config = dict(
    arch='swin',
    model='self-supervised image encoder',
    dataset='rendered rooms with furniture',
    train_examples=145000,
    image_size=32,
    crop_scale_min=0.4,
    horizontal_flip=True,
    color_jitter=0.4,
    cutout=0.25,
    method='simsiam',
    norm='rmsnorm',
    norm_position='res_post',
    activation='gelu',
    mlp_ratio=4,
    head_dim=32,
    fused_qkv=True,
    bias='all',
    qk_norm=False,
    layer_scale_init=1.0,
    parallel_block=False,
    inner_norm=False,
    moe='soft',
    num_experts=4,
    moe_every=2,
    expert_mlp_ratio=1,
    slots_per_expert=2,
    shared_expert=False,
    patch_size=[2, 2],
    depths=[3, 6, 3],
    widths=[96, 192, 384],
    projector_hidden=1024,
    projector_out=256,
    projector_hidden_layers=2,
    optimizer='soap',
    beta2=0.99,
    lr=0.0019,
    beta1=0.9,
    shampoo_beta=0.99,
    eps=1e-08,
    precondition_frequency=32,
    max_precond_dim=1536,
    one_sided=False,
    adamw_lr_other_params=0.00074,
    cautious_weight_decay=True,
    steps=5000,
    batch_size=128,
    epochs=4.4,
    lr_schedule='wsd',
    decay_fraction=0.3,
    final_lr_fraction=0,
    warmup_steps=250,
    weight_decay=0.1,
    adamw_weight_decay_other_params=0.05,
)
Rows from block 4 of a small self-supervised image encoder, named by matrix and row number. Rows with one number belong to one neuron. Each number is 128 + 24 x the weight over its row's rms, rounded and kept within 0 to 255. All counts start at 0. Numbers have three digits each.
After each neuron's rows are labels from the 100 images, of 14976, where the neuron reaches its highest value: "strongest on" is what is common among them. Only what is clearly more common there than usual is listed. The data: rendered rooms with furniture.
# fc1: MLP up (model.blocks.4.mlp.fc1.weight, 768x192), inputs 64-127
# fc2: MLP down (model.blocks.4.mlp.fc2.weight, 192x768, transposed), outputs 64-127

fc1.288:196097120134152134174153145118116086161158142141128097103151121113111107118115111123113135118130110080116156180095109135124143122132104125111131142119166136157115134124096137115143129153180147
fc2.288:148116154112125112117108124176132138098131141119150136138130131155139141128122114080155139101111083126136153124103097152127125150104140193114102151119163149115132123147141179090120097183141089
strongest on: black walls

fc1.129:138155117143116092134152134113140176133102135185131106118164117131123102073130136144147180150113140107139165106149135104142133080173126051156095128133126150122100140119095146143129160113139075
fc2.129:139156176170134108098072120151159106074170077128140131156133094113157151150125168110175117118131099130116122129174147120136097142117109136122142112128140144145136116141128123154152099160170117
strongest on: window

fc1.161:162154103129116102099131133161114128082143127109131104141135083113143141143120116119085161118166104084130125170096129130165149114138120170054117121109149084110154146142135141099117137135121107
fc2.161:065113137106159129170127144162119146121145145146081123162144126123105138121162129124101102112128148137098163111117157116151136134184111163165140163144170131136140155125128152091136116139115117
strongest on: count: zero; black walls

fc1.203:136113140123100116145119128141140103096140146136103140131136127112110151193139163123081133132122099096073131095141190117148137140097082133095177147075158151181161074128139156101141123176138124
fc2.203:127124138146067118131117117152095127130105151132132099121137154084143159100113127125128107142101128155098128145130097138089113115161089182139106124122193148122119125119136132147120125191101103
strongest on: count: zero; black walls

fc1.555:127130107140147158176124149116145079099122160091130149152144085124157153107141159125100113125097106142161113161150139132113152172116130139112076155128134139122118184139086110129148139177113091
fc2.555:127099132125151119084106121149089138116123123129088129115137120123137118163139127124105154198162077088140126087135199160153157124118141103167160125148154102121113140138126133104127153129118134
strongest on: black walls

fc1.108:126173138111116105124129117131177153128096133152138114135113127144134088054137134145152148080105065136157134159156120128149158110095126105112096127096118119114102177122132112111102128087152123
fc2.108:111131122074114100108134157155114123133166108111075153129149123086111095167159126143175153131107131122165094125142107136150111138103127102115094151132133105129144124083122144112068112133122151
strongest on: count: zero

fc1.35:123125112143148188171160103132111102121069078155140096108168122128168084134093114105099106098088139148105139105155126137154123127176130139117129110137116155124132107149147097134072140103120107
fc2.35:128144181150169191123124103172092126124158093100115141145088128116133131103157146151126160138123129142127149158128128115150140134117118165099139089115090095113096124127134146138135097136136126
strongest on: window

fc1.74:071166128159109147102129137120139132149124106073138123174099125130110105097132156127122125157111177156120104109138083161121113120131142155135138129136133127082117089132126125147082159111122128
fc2.74:134141125130125065131162188144134127144137130155107133101150114142137133133145130128140160102177124125098112153144145133132149148129105066137144139143093167149152094155082131126088118090119140
strongest on: window

fc1.536:122081136128144137192113123126117099107143102150108130126113126069126141126144143142107119120097164143141081150137192142169109135139111130097107132184112115139170121095122106120115153131184119
fc2.536:155091180141097124117166126070148118143126101130124136129128113085149134107115137089134121101146169154123116080152156110119129143180118145159122130139134151117145120153119131145140162139065088
strongest on: black walls

fc1.138:102107153124125117115182149097170120152144158122126150124153108159155101119138110124121072124107141108112155107122177118108110154126113160085105129139144143149148123116159095132096132166140145
fc2.138:118154102097136130151139134148095132123182121119150128121138138142100099125132099118127138104132136185138118131054167097164147091119114152104165125113128108072145155133133154125194097136109125
strongest on: window

fc1.238:165149165123116111072138092142136132149125157103131136149125169106149147140153137142149149104120068164151136085108115096132119144125125125151090123113100076132104157154128132126121130136091127
fc2.238:129135118165140089122106116139132168143120081145143137109178117120129152132122136161197108138139111106105128125140126121120084132108157152126147142103091075161134118109175110174112173151176130
strongest on: window; purple walls

fc1.308:138109098111120140117183126150138094107120104140161120155176121126105189138136071123130152097132112081130150120137133110150104143143154109150143115138128114132116141123130151113144153110175129
fc2.308:148103118153122101130093100140097153117147101171154152157107133113144137144133122122115144156157082109121093113151112122089108141152123115102155127100148106118094106127124145114122160100108146
strongest on: count: zero; black walls

fc1.673:168126179098124067137101112111118150149155138127142094149145110096098161159122108139109116142144111113166137154152104111132158119164129132096135159063096097174142093127125156147113125116115140
fc2.673:133111090181095124132142124135140137100135153113099136124103112119113138139169126183131115107114086121120157185122089108064120128093088167150124171111097101139105115082100111128111114122110149
strongest on: count: zero

fc1.338:169112142110120128140123143143108131082137126099122112138124125083090153118165148138104146099127093065103087158151166111125111106117104116107133113093141145140157161103090164081108128175192140
fc2.338:125101091122119103092127143143117090095135145078099150146125099084136158119135144115126122127141092115188081140173119148119149180156111145126114127136167149129083108131149131113122161152170119
strongest on: count: zero; black walls